{
  "train_examples": 47500,
  "image_size": 16,
  "horizontal_flip": true,
  "vocab_size": 513,
  "width": 128,
  "layers": 8,
  "norm": "rmsnorm",
  "bias": "all",
  "inner_norm": false,
  "positions": "rope",
  "residual_init": "scaled_by_depth",
  "optimizer": "adam_atan2",
  "steps": 10700,
  "batch_size": 256,
  "lr_schedule": "cosine"
}
Rows from block 3, named by matrix and row number. Rows with one number belong to one neuron. Each number is 200 + 30 x the weight over its row's rms, rounded and kept within 0 to 999. All counts start at 0. After the name is the row's rms in percent of the matrix's.
# fc1: MLP up (model.blocks.3.mlp.fc1.weight, 768x128), inputs 0-127
# fc2: MLP down (model.blocks.3.mlp.fc2.weight, 128x768, transposed), outputs 0-127
fc1.97,095,196,170,204,242,159,201,197,271,195,216,210,218,160,253,181,228,180,223,216,190,227,212,231,264,200,191,155,145,164,184,198,211,139,204,197,205,212,177,178,260,196,167,165,149,169,211,176,218,199,228,230,207,237,247,251,238,193,168,261,176,247,221,179,155,220,226,168,217,180,170,190,157,234,231,244,205,222,172,224,191,158,204,179,178,146,193,198,212,242,149,145,226,212,176,172,165,150,208,204,209,188,168,203,230,175,143,212,204,222,190,222,220,236,173,266,190,185,218,175,233,195,206,192,214,227,169,165,202
fc2.97,101,223,188,185,194,227,205,190,175,228,195,231,211,222,163,172,183,197,198,217,200,211,140,210,220,232,140,285,252,175,197,216,184,244,190,186,172,175,260,221,208,206,162,173,260,176,195,205,221,189,208,206,229,177,198,185,158,177,208,178,204,207,208,233,219,173,234,230,218,171,153,169,213,172,218,194,179,178,181,218,179,206,215,241,154,182,211,233,180,196,204,209,186,187,204,190,215,247,176,206,131,224,203,223,203,157,324,248,204,215,189,217,225,239,206,217,255,268,210,246,238,212,265,219,233,197,195,210,239
fc1.98,100,179,217,266,193,185,190,209,198,169,155,208,212,217,205,158,234,214,194,223,169,215,175,204,209,211,243,213,212,163,115,281,230,203,157,188,230,227,257,191,204,214,189,190,214,234,191,185,194,186,201,200,185,214,140,204,182,179,190,165,237,206,172,198,265,196,185,194,206,225,173,146,207,197,142,231,207,188,172,201,207,165,209,167,206,189,240,181,198,214,239,237,184,206,223,188,139,244,179,236,168,171,198,266,169,171,183,212,190,232,167,237,242,254,259,190,264,213,220,181,211,226,151,236,224,204,233,237,239
fc2.98,095,185,179,172,268,200,221,195,273,220,217,213,196,218,232,238,217,188,180,206,239,197,224,192,137,250,178,184,230,226,235,169,202,164,205,235,197,185,199,186,225,161,188,205,204,229,154,259,225,228,253,188,176,202,217,202,231,178,176,239,179,186,240,165,159,249,235,202,166,119,263,209,211,168,228,201,227,183,232,179,227,228,214,227,187,213,197,179,249,238,211,212,190,175,189,165,235,174,157,200,185,211,183,199,202,202,228,130,168,229,217,176,129,184,149,245,162,207,194,209,160,190,154,213,187,212,235,169,190
fc1.99,095,191,236,171,193,185,221,214,190,202,236,199,153,182,180,191,124,200,198,170,222,233,251,239,232,196,238,214,238,226,172,197,185,195,199,216,150,193,206,185,216,187,159,174,204,222,232,166,191,158,213,230,170,253,229,234,248,201,184,187,204,199,150,214,232,170,183,117,247,281,224,236,227,133,169,211,197,183,163,166,211,197,187,204,176,214,187,192,231,184,152,238,191,231,262,217,200,204,191,205,145,261,161,212,180,188,173,142,214,202,235,177,163,205,206,216,164,181,206,192,169,252,183,212,179,210,154,173,224
fc2.99,098,184,168,214,142,236,222,273,203,193,206,238,214,167,184,132,210,182,169,172,199,223,134,214,226,175,226,228,251,207,198,165,213,202,203,253,226,196,213,178,196,167,181,230,187,193,212,217,213,228,201,195,212,207,242,190,179,195,232,171,231,147,194,169,186,229,153,172,221,216,196,245,226,205,280,207,225,227,236,134,235,244,180,190,187,170,206,196,186,256,209,190,223,242,186,154,192,180,187,206,259,252,250,218,193,191,184,245,170,220,184,168,196,127,236,188,229,250,198,180,192,238,186,217,231,187,231,179,177
fc1.100,098,251,190,208,221,208,210,174,200,197,199,195,152,295,187,210,170,211,198,212,186,209,228,209,245,201,219,188,254,193,200,214,219,203,191,232,170,213,200,224,162,207,209,225,191,201,242,223,181,231,163,209,150,216,254,181,192,235,230,246,214,266,226,201,223,177,183,246,231,172,198,197,258,175,199,189,242,189,171,201,222,170,189,115,195,230,205,227,179,217,141,265,174,197,257,179,255,191,240,197,144,191,242,151,154,167,204,184,205,176,250,184,231,199,174,181,175,228,209,254,166,193,183,187,238,197,161,200,225
fc2.100,100,199,170,232,177,232,176,153,150,169,191,178,195,200,216,209,225,210,197,201,179,203,197,158,214,187,203,173,194,157,164,202,172,223,210,190,223,201,168,207,213,223,183,175,213,199,151,155,222,201,219,173,133,158,197,231,215,190,165,243,177,125,168,179,210,204,194,154,223,216,183,212,186,189,165,261,246,242,213,156,211,218,224,205,202,184,232,221,226,142,224,168,225,197,197,217,158,205,164,228,127,230,146,238,220,203,265,225,178,204,162,249,241,171,245,241,182,177,189,160,216,118,228,206,225,245,213,225,206
fc1.101,088,195,187,246,217,197,234,241,193,181,223,218,225,219,174,237,201,212,167,190,186,194,233,213,206,187,174,212,190,232,208,212,170,208,232,253,220,148,180,204,241,178,110,203,128,204,173,208,142,162,197,240,164,181,235,256,241,168,212,162,237,230,171,183,174,190,150,230,271,162,144,163,192,283,202,227,191,212,200,232,182,212,198,231,230,189,147,189,183,245,175,170,186,206,202,184,164,185,176,179,216,219,193,163,208,203,199,229,224,222,173,163,164,179,214,274,203,216,244,232,223,199,210,210,216,169,185,203,221
fc2.101,086,202,187,170,173,198,221,160,197,222,188,213,191,200,209,249,143,162,239,209,219,239,200,147,202,240,224,185,191,169,194,236,211,147,213,234,180,169,210,150,175,200,207,198,208,192,199,199,228,213,163,206,198,217,220,206,153,199,146,223,194,193,237,166,233,200,210,136,226,215,166,170,195,201,218,233,188,245,260,206,250,223,221,230,178,223,206,217,220,199,254,196,300,147,204,227,239,178,243,227,223,230,184,214,164,217,186,189,191,234,238,286,157,242,188,197,214,149,140,175,193,247,207,198,164,206,175,178,187
fc1.102,099,199,252,164,223,186,203,242,202,177,232,139,150,217,137,175,175,225,172,213,171,236,150,181,186,216,188,195,179,205,173,154,170,217,232,132,202,215,189,186,211,240,192,247,188,190,239,269,213,224,259,206,186,251,215,193,206,249,174,239,196,196,178,160,155,129,153,185,155,266,215,200,193,236,181,210,218,200,197,208,175,168,193,217,226,214,229,212,168,182,190,204,233,210,249,204,167,205,210,209,181,211,131,226,227,236,211,163,199,258,191,210,140,215,210,207,185,209,190,138,193,202,176,184,196,204,226,228,168
fc2.102,092,227,196,234,199,183,212,255,201,208,244,210,150,206,168,200,229,182,186,183,185,214,157,165,275,228,263,254,214,188,167,167,139,166,203,206,164,195,199,233,161,220,146,179,194,182,221,185,155,153,186,161,233,190,195,234,190,214,186,191,180,195,221,163,187,201,197,154,198,228,181,186,153,212,156,195,174,147,138,212,173,166,232,150,200,172,212,202,133,174,155,224,189,185,223,210,203,210,226,203,133,203,141,242,225,192,202,182,240,153,218,170,219,178,173,190,215,186,201,200,230,248,242,222,208,172,164,235,182
fc1.103,098,213,203,229,211,152,237,180,227,189,172,156,189,234,184,139,246,208,183,202,208,190,244,254,227,207,170,236,259,149,177,246,213,207,189,212,208,236,199,249,236,196,156,164,179,184,221,206,201,226,232,205,127,192,213,252,192,159,150,242,183,179,163,158,173,192,165,197,169,181,175,140,174,185,220,181,179,161,216,231,197,203,209,159,202,213,206,229,231,206,193,181,248,216,200,207,162,215,200,185,178,158,188,178,170,186,276,188,202,158,146,207,256,215,174,245,248,178,177,173,238,210,186,172,223,207,145,192,214
fc2.103,100,170,186,176,189,207,235,224,206,249,184,222,202,155,223,205,209,200,187,173,239,213,211,257,163,175,246,175,194,251,236,196,213,176,251,194,256,240,227,197,196,191,240,249,170,220,176,183,197,170,190,223,259,230,220,209,227,218,192,173,190,197,197,233,214,218,195,199,249,179,200,256,224,191,204,134,220,200,223,188,258,180,184,234,172,225,181,192,185,226,198,247,185,227,228,249,189,180,264,202,208,244,186,222,164,220,135,189,227,249,223,148,127,173,199,171,199,254,186,236,225,265,187,169,200,182,220,186,160
fc1.104,095,188,224,237,223,208,208,176,221,244,192,172,198,204,201,200,197,245,165,267,219,242,228,246,221,163,206,211,207,241,186,266,137,229,243,234,221,231,233,158,189,209,204,219,157,163,108,188,188,255,210,186,180,157,224,223,180,217,202,163,250,135,169,157,171,229,220,173,197,178,222,233,237,181,214,211,230,244,204,201,205,203,224,221,219,197,201,241,180,247,203,223,181,166,151,162,159,203,207,232,213,232,184,218,164,177,186,182,220,208,151,142,246,202,179,191,217,170,193,245,195,185,224,196,159,200,177,227,226
fc2.104,098,203,196,160,215,198,154,223,187,234,171,225,198,228,191,204,167,237,221,173,216,217,181,235,217,249,221,172,206,201,183,243,262,188,187,159,209,216,178,187,188,216,177,224,226,234,233,218,227,162,231,197,214,174,213,133,191,169,222,178,191,226,198,235,255,222,225,228,198,200,199,197,215,202,132,179,203,156,213,211,210,203,272,244,170,208,206,205,249,193,188,170,260,210,216,202,230,233,252,175,182,196,208,221,152,211,154,167,247,198,224,229,129,239,201,220,252,227,165,224,305,223,199,220,232,167,218,230,209
fc1.105,095,194,182,207,220,204,204,214,207,189,192,165,183,245,181,255,153,199,179,216,216,212,106,185,193,216,211,185,141,202,187,247,238,168,164,132,183,178,192,210,162,224,211,198,205,204,204,130,155,225,192,250,244,252,188,244,239,207,193,180,260,183,240,188,182,194,190,234,208,196,204,203,225,200,219,249,239,196,179,169,178,195,237,209,207,170,178,174,151,247,243,201,181,189,229,142,181,236,201,178,201,273,202,224,181,192,208,220,231,188,192,195,213,127,227,178,196,243,228,207,174,208,148,242,250,222,210,170,185
fc2.105,106,203,214,169,215,203,231,179,226,232,212,252,227,176,201,197,186,229,189,197,220,202,224,250,203,192,133,199,233,203,237,198,125,231,232,294,220,201,234,246,225,200,195,208,208,200,173,223,247,130,183,208,196,165,238,175,205,186,201,209,172,225,163,230,210,186,221,169,267,210,213,213,234,205,154,171,193,184,159,186,230,225,203,228,168,184,241,184,230,184,159,197,178,148,191,215,229,153,173,202,155,164,210,226,159,192,202,176,185,218,203,187,217,268,160,178,246,231,248,171,218,265,230,166,190,182,176,174,226
fc1.106,104,199,218,183,197,231,229,212,158,217,190,238,182,260,219,192,250,283,213,153,195,214,201,244,261,150,238,148,229,178,227,170,168,157,160,214,195,186,241,192,233,201,159,202,166,188,183,188,193,153,221,169,183,208,216,218,202,192,187,239,188,243,136,206,187,174,165,175,175,222,240,185,137,195,154,166,244,188,202,211,162,153,202,217,209,216,195,160,214,166,173,179,177,189,213,190,232,169,213,210,202,134,200,182,192,226,215,162,175,200,194,174,198,189,244,204,217,129,237,191,200,237,244,148,221,230,186,156,180
fc2.106,086,201,217,183,198,191,180,204,229,207,172,225,241,99,243,142,188,193,268,249,128,232,211,185,216,214,170,189,236,200,162,198,204,242,231,186,227,190,193,245,194,219,209,153,232,224,164,183,204,212,170,213,242,185,205,241,176,213,204,164,195,218,200,199,193,166,239,207,163,195,210,172,237,158,258,198,191,191,179,158,169,246,213,238,270,184,189,178,182,234,224,231,247,184,197,212,203,208,269,159,205,232,186,164,182,233,204,184,172,173,132,174,211,227,204,230,176,193,202,254,152,181,186,192,237,213,206,186,193
fc1.107,093,161,192,187,263,224,210,200,212,214,201,202,190,206,179,239,162,228,152,172,254,218,193,247,160,194,193,152,200,190,198,190,160,136,250,195,207,150,218,149,174,172,193,215,191,226,190,199,194,215,232,231,201,189,236,208,200,157,181,241,177,175,162,180,172,201,184,96,210,203,208,205,184,250,200,182,257,243,185,189,229,236,205,231,183,216,197,195,223,194,215,183,215,205,220,189,191,189,222,210,189,200,194,196,221,201,228,177,250,198,153,190,173,168,194,279,176,234,245,118,218,269,178,160,254,183,171,218,225
fc2.107,084,212,165,178,219,166,248,236,161,202,239,235,193,167,216,174,209,212,175,137,198,203,208,227,209,202,207,167,187,208,228,185,177,159,217,173,214,189,235,171,179,212,172,228,209,274,239,270,230,186,224,229,248,118,147,148,238,182,201,195,193,165,159,235,155,240,228,209,200,171,209,171,159,245,187,175,151,164,149,150,166,236,165,179,188,172,156,157,226,192,179,187,178,178,188,186,233,236,229,206,184,263,161,192,186,176,230,182,198,205,174,206,163,207,191,235,187,182,222,219,206,177,177,197,238,211,212,166,183
fc1.108,094,204,178,206,246,203,220,153,233,193,181,189,222,219,210,269,280,207,215,188,194,221,212,206,195,195,240,192,173,154,145,178,200,139,155,221,216,197,168,178,195,179,195,196,153,154,203,201,174,202,256,190,179,202,229,204,220,164,185,220,205,260,219,184,158,201,200,235,210,183,192,177,179,225,170,172,232,201,216,163,189,184,209,186,243,154,179,194,209,169,247,171,149,224,242,182,182,163,155,181,223,228,219,210,139,164,272,215,196,218,164,152,251,246,132,208,231,225,248,222,222,222,196,178,209,245,189,193,225
fc2.108,084,177,215,160,208,207,160,232,215,220,221,248,219,212,213,185,198,155,190,226,186,202,161,250,216,230,173,257,247,188,172,209,213,312,225,171,226,200,205,231,180,253,188,226,259,174,176,190,173,206,197,149,227,212,222,239,117,175,187,181,164,182,229,154,209,196,233,158,150,153,208,194,162,156,209,180,189,206,226,206,185,267,196,195,157,221,237,216,231,192,159,221,246,230,194,171,202,223,194,224,211,171,213,229,232,181,230,200,207,213,200,242,192,235,263,204,204,241,199,157,182,199,192,200,214,236,188,206,171
fc1.109,091,214,192,248,208,154,211,179,186,208,197,175,231,167,155,169,215,224,151,233,194,204,238,242,196,169,187,143,183,180,187,229,175,268,232,225,228,200,205,169,206,234,227,236,179,191,121,190,169,210,177,202,202,202,265,226,220,195,177,191,215,257,179,202,144,175,192,156,229,246,206,212,198,217,203,202,223,239,163,202,236,197,229,217,185,166,138,290,214,183,208,194,275,230,178,178,195,159,180,212,181,199,144,175,256,216,148,193,187,185,157,199,201,208,155,226,181,164,190,200,226,220,210,179,175,182,168,190,219
fc2.109,087,235,180,228,252,204,159,239,198,186,227,169,196,209,242,172,218,205,234,239,188,145,170,211,210,209,236,206,198,203,228,222,289,124,226,176,260,220,194,183,206,188,209,191,156,194,186,201,219,227,257,229,214,209,143,179,192,203,191,198,172,201,200,192,154,240,189,229,160,159,136,171,195,198,208,149,221,229,176,183,207,194,229,176,225,198,234,171,158,178,214,212,152,151,194,241,124,219,222,203,167,237,167,234,228,244,218,186,211,245,202,197,245,176,244,167,179,214,190,163,133,191,190,190,186,209,204,210,194
fc1.110,107,159,202,235,204,201,199,223,225,170,175,177,257,243,166,203,172,203,181,192,161,242,189,203,220,169,127,207,223,182,191,197,197,170,162,138,212,228,187,191,186,192,173,221,156,165,193,194,191,199,221,216,120,213,208,202,214,170,196,213,241,176,170,152,199,130,154,200,242,221,218,140,193,264,177,200,209,199,222,261,226,162,185,201,187,159,203,185,148,239,257,135,225,216,201,165,193,232,204,190,244,181,224,180,172,198,180,154,177,158,185,252,175,169,203,192,208,231,198,155,185,168,198,254,194,208,233,217,176
fc2.110,118,198,246,129,196,225,211,214,172,209,240,196,183,185,261,198,211,193,196,220,265,186,207,161,182,175,205,247,213,161,207,174,205,252,230,255,224,204,219,254,240,256,185,193,163,265,257,232,219,178,225,227,207,201,229,192,188,162,180,176,178,227,186,181,219,203,180,178,174,246,209,180,213,190,230,191,170,182,225,223,208,212,160,162,193,213,217,170,218,219,185,197,217,178,237,214,192,166,203,178,138,184,210,238,253,185,278,229,223,218,173,196,196,162,195,251,216,205,238,199,259,300,194,191,200,196,228,190,190
fc1.111,096,170,212,196,190,184,220,180,268,215,206,223,197,207,201,199,172,218,183,210,193,220,218,240,255,205,161,158,188,245,184,229,161,215,184,175,211,227,165,223,240,197,150,177,197,171,238,197,268,211,245,208,156,220,238,217,218,210,153,228,170,270,195,194,188,191,213,153,256,222,135,218,170,164,203,239,220,167,174,227,196,177,192,221,181,216,195,205,206,234,112,213,201,228,196,184,249,182,126,188,180,198,210,192,245,155,174,169,243,211,249,226,171,257,181,242,163,196,178,197,201,217,192,171,242,175,213,177,221
fc2.111,092,227,175,237,211,214,194,175,230,159,230,144,204,180,216,154,214,240,203,206,165,206,205,185,208,183,196,177,198,189,182,222,191,251,164,227,268,191,209,201,237,235,214,160,213,203,183,199,126,187,179,226,168,194,183,259,208,219,169,246,226,198,144,221,191,183,186,183,189,199,209,199,236,295,187,185,193,159,159,215,233,200,241,177,179,267,188,228,203,195,208,239,189,160,185,211,128,225,202,176,167,172,137,223,232,211,223,205,201,199,171,203,203,201,213,173,179,168,214,162,263,216,225,149,144,188,143,174,228
fc1.112,106,205,208,256,208,158,223,174,192,205,238,210,182,231,185,185,206,169,206,232,202,183,195,205,161,188,219,172,206,194,194,230,178,242,177,146,183,161,230,188,242,186,165,203,212,171,144,215,177,209,180,223,172,160,137,235,172,238,209,161,229,228,183,215,173,138,185,270,212,207,189,212,230,146,223,170,197,283,229,209,213,184,280,182,265,191,208,234,187,164,199,235,200,196,129,169,248,201,134,229,186,196,186,210,209,182,249,206,188,199,228,208,226,223,155,167,172,187,226,177,219,144,224,222,213,197,197,187,203
fc2.112,090,183,180,230,184,181,183,224,234,242,262,182,225,208,171,234,191,185,161,195,220,198,188,193,262,195,253,216,163,176,194,205,200,128,220,211,216,238,221,194,209,214,201,206,222,237,202,195,164,163,216,198,195,189,209,191,217,176,135,223,197,231,164,175,214,236,175,199,168,228,203,188,194,149,141,256,175,196,160,253,185,226,192,213,251,192,209,211,209,274,230,146,160,216,217,185,191,204,235,141,156,221,197,168,196,174,231,169,135,195,179,193,231,162,203,247,233,216,219,255,208,237,158,161,232,207,187,242,254
fc1.113,106,204,168,202,267,220,189,198,256,163,224,146,170,225,246,223,208,290,179,270,122,227,206,189,203,134,209,162,221,196,230,184,170,184,159,186,180,208,213,212,196,221,217,207,178,177,206,240,203,216,196,209,168,214,280,214,214,180,194,213,240,258,214,233,219,196,176,188,208,215,178,193,230,192,205,144,213,200,172,205,166,172,168,184,169,184,197,216,168,196,190,217,170,224,242,181,214,215,261,214,152,227,184,145,244,201,266,207,179,206,217,246,192,210,155,221,163,224,198,173,163,209,190,191,154,224,202,188,203
fc2.113,107,225,222,198,186,162,222,221,219,202,219,229,229,197,185,221,173,208,243,159,228,160,186,220,161,180,219,237,168,225,160,207,204,135,202,147,245,192,191,210,209,154,225,230,159,189,198,203,209,206,206,184,276,255,170,156,198,163,233,212,215,129,198,189,186,208,155,198,161,204,218,197,129,185,186,202,261,187,198,233,211,215,212,178,213,241,193,209,182,213,260,206,141,160,215,166,228,227,236,176,250,154,202,232,188,161,227,185,164,188,177,194,164,196,229,181,215,239,246,206,240,236,118,178,210,189,187,216,184
fc1.114,096,178,228,224,205,175,240,211,187,200,190,178,197,226,156,174,193,183,170,205,203,214,179,209,192,237,173,232,245,154,174,217,216,178,171,194,162,165,193,240,194,231,213,176,207,202,221,206,230,199,170,232,169,252,195,217,175,190,171,181,261,158,219,202,241,183,206,211,251,250,163,229,212,208,183,207,190,208,125,198,278,217,258,147,190,230,218,214,205,251,236,235,127,259,223,181,238,239,193,235,184,201,179,192,188,151,194,218,176,177,237,183,200,227,156,159,158,168,138,238,148,206,154,216,189,210,199,204,226
fc2.114,088,196,194,195,183,246,118,187,205,236,264,206,202,202,194,197,249,252,246,240,189,221,145,203,211,202,294,234,219,208,199,218,198,193,225,216,224,163,181,203,181,213,228,177,162,184,198,209,154,153,164,224,203,178,199,223,159,183,163,188,187,164,228,157,215,198,190,168,175,174,196,201,225,225,175,180,182,253,176,143,152,164,230,203,293,201,213,265,164,174,193,186,209,231,210,219,159,195,227,212,198,217,189,182,225,192,185,176,225,208,180,196,202,222,182,250,230,227,239,250,213,175,224,209,244,241,190,244,220
fc1.115,090,190,165,211,194,259,211,209,156,164,229,220,177,235,199,225,154,191,182,162,213,191,190,165,214,207,176,161,198,221,207,215,197,275,188,207,166,217,228,253,244,282,159,221,216,207,197,174,199,188,185,186,239,210,209,232,215,191,232,140,247,229,231,205,233,171,182,190,181,228,206,199,254,169,159,196,216,212,161,226,185,216,197,243,121,174,220,224,215,197,144,184,192,169,227,193,222,252,168,239,130,253,171,201,209,165,223,222,211,188,256,192,177,150,238,242,174,211,231,192,190,242,219,209,219,168,222,206,213
fc2.115,087,225,196,163,178,205,212,173,171,220,173,154,230,206,218,150,160,174,191,234,171,201,164,166,142,215,207,193,202,136,206,167,150,196,198,165,218,184,262,200,202,177,238,164,261,186,162,195,213,247,156,205,197,183,170,206,171,206,211,217,197,253,153,167,247,186,247,298,229,215,218,216,220,165,221,201,179,182,182,218,170,200,201,263,160,223,135,195,218,180,256,192,194,213,178,198,231,220,231,225,216,121,206,177,170,203,196,176,197,181,175,206,239,212,191,207,209,199,196,214,197,173,220,174,197,240,152,145,205
fc1.116,096,216,224,162,243,131,188,192,192,192,182,214,201,234,202,170,210,264,212,215,210,219,189,197,222,223,179,204,191,178,165,179,167,132,191,173,211,158,228,225,200,217,222,188,208,184,146,266,240,173,224,179,138,206,236,222,207,179,182,196,150,228,193,219,196,139,182,194,264,200,179,172,186,217,176,208,246,176,220,257,198,178,242,185,150,166,204,169,192,208,261,181,227,183,233,175,198,142,215,176,191,147,228,236,175,199,252,212,232,159,128,218,212,216,220,245,224,220,158,165,197,230,165,194,225,184,224,183,210
fc2.116,098,205,156,231,216,232,182,147,206,146,207,186,194,204,205,263,241,162,183,189,189,208,192,196,211,202,259,181,160,239,207,191,194,185,199,224,200,255,203,197,254,179,139,212,207,209,174,191,229,262,245,202,212,217,178,164,175,165,202,216,227,136,191,209,242,216,226,164,164,178,166,200,204,137,200,234,219,221,186,160,241,226,178,193,267,205,168,196,188,244,139,215,204,224,232,252,170,217,206,239,151,269,188,195,217,196,224,229,187,228,193,147,204,220,223,206,162,202,252,208,172,141,228,191,237,197,207,184,173
fc1.117,101,227,182,169,219,177,213,203,197,179,196,191,181,188,225,203,218,193,189,201,250,230,281,193,209,197,230,157,268,170,147,238,203,205,198,233,192,135,212,148,220,207,120,219,202,200,223,240,226,161,199,197,171,215,185,220,180,240,213,184,193,222,219,237,239,197,167,189,212,221,205,190,206,188,199,228,215,214,192,208,204,187,175,142,197,222,245,197,242,191,152,217,259,233,178,204,218,259,167,248,139,172,158,184,190,169,176,165,165,218,156,254,200,273,190,186,250,160,199,202,237,198,235,220,203,250,158,200,207
fc2.117,125,200,250,148,139,189,244,148,208,220,194,203,209,139,245,214,195,194,210,204,165,169,180,196,195,130,195,191,222,166,202,257,247,185,197,222,186,229,222,205,146,202,253,196,183,215,153,128,202,242,190,184,248,183,199,238,211,189,204,219,154,188,227,242,212,209,177,126,180,217,187,225,227,158,247,195,218,210,214,175,220,223,147,204,160,245,221,186,221,189,248,238,152,179,207,176,208,171,211,209,204,180,230,224,237,221,192,187,174,187,237,205,162,215,177,223,201,194,202,228,199,241,225,193,116,231,236,183,178
fc1.118,097,174,195,257,218,192,212,250,167,193,181,215,203,319,174,199,153,265,192,261,188,196,233,251,181,179,202,197,184,203,219,225,165,245,254,254,228,232,266,184,176,168,204,205,190,196,155,200,167,196,200,216,190,199,226,244,230,240,200,159,242,143,169,171,211,199,184,180,219,179,228,214,185,197,177,183,249,195,175,234,210,197,234,164,184,209,237,163,187,225,226,199,226,219,171,160,190,162,258,174,216,211,193,176,254,209,237,159,198,169,180,213,175,222,233,223,204,230,190,193,163,211,171,200,223,219,174,217,180
fc2.118,115,222,155,179,181,159,211,204,189,228,265,212,204,202,227,168,159,175,215,243,200,234,196,197,198,217,181,246,229,207,221,165,177,211,218,238,212,209,198,199,180,198,188,165,250,209,141,216,192,221,208,191,240,197,213,119,148,241,174,221,172,231,271,194,196,202,216,120,227,177,199,179,237,190,213,193,191,216,205,157,174,262,157,250,226,210,208,193,236,206,237,194,233,170,219,203,184,170,211,245,201,157,173,199,152,195,211,178,263,222,173,240,142,279,214,182,193,203,218,183,141,239,178,209,221,215,186,196,212
fc1.119,090,223,168,193,205,237,203,162,195,206,208,268,123,202,189,256,186,255,225,246,218,215,175,237,281,168,229,162,197,209,164,199,180,224,180,200,204,198,205,156,189,203,194,257,193,238,169,220,210,123,170,237,230,259,177,216,189,242,228,215,207,148,213,237,179,189,215,185,230,234,196,214,206,221,266,192,214,213,191,189,198,170,221,180,203,240,188,215,221,178,220,229,182,193,251,178,203,141,254,157,223,184,214,205,165,204,207,202,205,216,172,152,202,205,224,172,227,211,188,163,246,205,212,213,189,274,174,168,234
fc2.119,083,230,157,259,204,232,188,253,180,190,224,208,188,214,216,179,213,235,165,179,191,195,190,238,186,209,194,174,204,230,202,196,192,220,252,203,221,160,183,168,230,131,217,180,208,229,194,210,215,196,181,249,203,250,145,161,154,225,106,194,224,165,190,218,256,256,228,160,244,222,168,228,206,197,220,184,181,208,166,240,160,191,167,172,157,262,211,220,227,186,196,182,216,220,196,203,176,203,259,257,231,206,176,233,239,169,193,214,160,210,151,197,227,222,189,195,171,185,188,272,199,167,169,228,183,217,239,217,208
fc1.120,098,173,229,164,214,224,250,227,207,178,238,135,220,191,193,167,197,239,228,200,207,193,233,220,209,179,138,142,231,239,166,177,206,166,167,162,227,147,220,145,189,191,168,191,173,189,229,185,218,256,203,135,197,184,182,201,268,151,214,177,200,207,207,234,206,178,205,209,171,212,251,158,158,177,194,223,196,253,225,235,164,176,216,197,147,174,244,189,196,219,195,186,137,231,230,179,170,176,181,233,151,235,185,209,167,190,241,187,230,247,215,176,200,201,191,176,243,172,174,220,237,201,148,165,190,180,192,229,179
fc2.120,088,130,229,211,244,226,269,212,184,187,238,197,219,216,187,189,173,196,220,220,192,194,219,181,160,201,199,241,220,135,200,223,244,206,209,229,233,233,201,168,199,184,120,195,191,223,208,174,265,200,157,218,163,204,235,208,173,197,199,213,186,220,264,175,168,191,216,191,230,180,225,211,168,180,231,225,185,250,223,261,237,181,141,238,205,196,197,300,197,191,221,143,213,207,235,242,197,250,189,191,200,192,216,187,233,156,183,257,159,226,175,185,149,210,178,170,210,190,183,211,192,159,207,167,178,202,217,213,198
fc1.121,095,170,167,201,178,170,261,214,184,217,191,189,171,239,261,250,154,209,203,190,213,208,224,181,200,244,201,239,198,179,261,240,251,160,183,190,217,196,228,213,228,188,126,206,191,252,192,177,182,221,149,221,233,268,156,198,215,180,214,169,211,144,242,173,220,205,185,248,212,205,189,175,163,141,191,216,212,227,196,186,231,193,221,148,209,163,199,187,200,199,160,245,187,229,201,162,212,221,207,226,185,255,192,186,165,152,244,245,240,209,183,229,175,206,203,222,228,241,175,217,163,196,218,219,222,259,253,222,194
fc2.121,102,211,204,221,202,213,233,192,188,230,181,219,157,186,177,210,205,193,214,238,267,230,192,225,234,230,274,220,174,256,268,167,209,186,179,203,159,212,240,209,207,220,182,194,238,211,206,188,187,261,154,205,227,201,157,277,227,176,213,215,186,128,228,233,199,231,186,241,209,218,174,195,178,205,226,179,210,220,159,219,218,148,221,242,220,202,194,232,191,258,245,211,214,231,192,216,251,145,197,187,168,259,179,184,212,217,183,238,220,201,261,209,187,176,205,147,194,222,190,206,160,216,208,193,246,266,193,166,210
fc1.122,105,182,218,195,205,238,209,195,211,197,156,181,185,165,215,145,255,206,205,255,247,220,258,212,204,187,195,203,273,144,174,194,159,146,178,226,210,174,188,177,178,167,213,234,160,224,163,229,255,134,208,198,196,210,213,234,180,191,237,200,222,234,191,212,214,206,201,107,176,184,187,176,161,209,248,208,186,211,240,222,171,178,186,191,162,216,245,201,242,213,197,231,256,247,206,180,157,179,243,238,210,202,239,209,179,182,187,185,142,153,200,230,186,194,161,225,188,194,218,240,225,206,255,213,159,228,180,201,203
fc2.122,116,167,170,207,193,173,193,198,177,190,199,157,208,193,209,190,162,213,171,195,187,216,183,197,199,200,215,176,151,177,225,281,226,188,180,152,222,253,173,206,217,179,195,181,209,202,193,137,211,239,219,230,246,204,177,253,265,167,134,220,193,188,148,165,104,199,165,211,180,300,198,232,222,163,213,233,194,210,195,140,214,199,208,185,202,222,171,203,175,161,222,205,234,194,180,196,183,230,182,223,211,182,153,185,204,194,191,169,212,152,214,198,226,171,224,189,138,146,190,155,214,156,194,172,157,216,184,212,217
fc1.123,104,144,235,212,208,221,199,170,190,218,240,198,149,216,229,199,183,236,183,168,176,216,187,238,174,141,220,195,214,217,151,205,173,212,221,172,256,249,201,199,214,222,241,287,160,197,166,218,223,212,229,248,246,179,196,203,231,192,174,186,252,190,183,197,208,143,203,146,211,235,188,176,229,193,258,160,207,181,168,254,184,188,236,190,177,194,258,193,177,215,194,222,189,189,183,174,174,216,208,209,220,248,199,191,209,163,203,204,142,213,241,229,200,188,214,221,216,216,135,212,144,185,213,147,200,183,265,141,228
fc2.123,091,198,194,171,176,210,148,195,209,207,155,167,186,177,200,223,206,204,198,212,182,221,206,186,187,157,243,225,196,219,231,212,274,184,152,155,225,194,197,256,212,213,224,215,262,204,250,167,238,182,150,124,150,198,208,179,186,171,205,250,212,254,213,229,206,186,183,209,210,237,179,243,203,178,220,232,200,178,230,150,204,207,215,306,217,153,200,198,230,162,249,230,151,221,238,176,175,208,216,200,155,173,236,196,243,174,143,225,179,183,188,190,195,179,210,179,229,217,236,232,146,209,181,176,206,216,181,201,209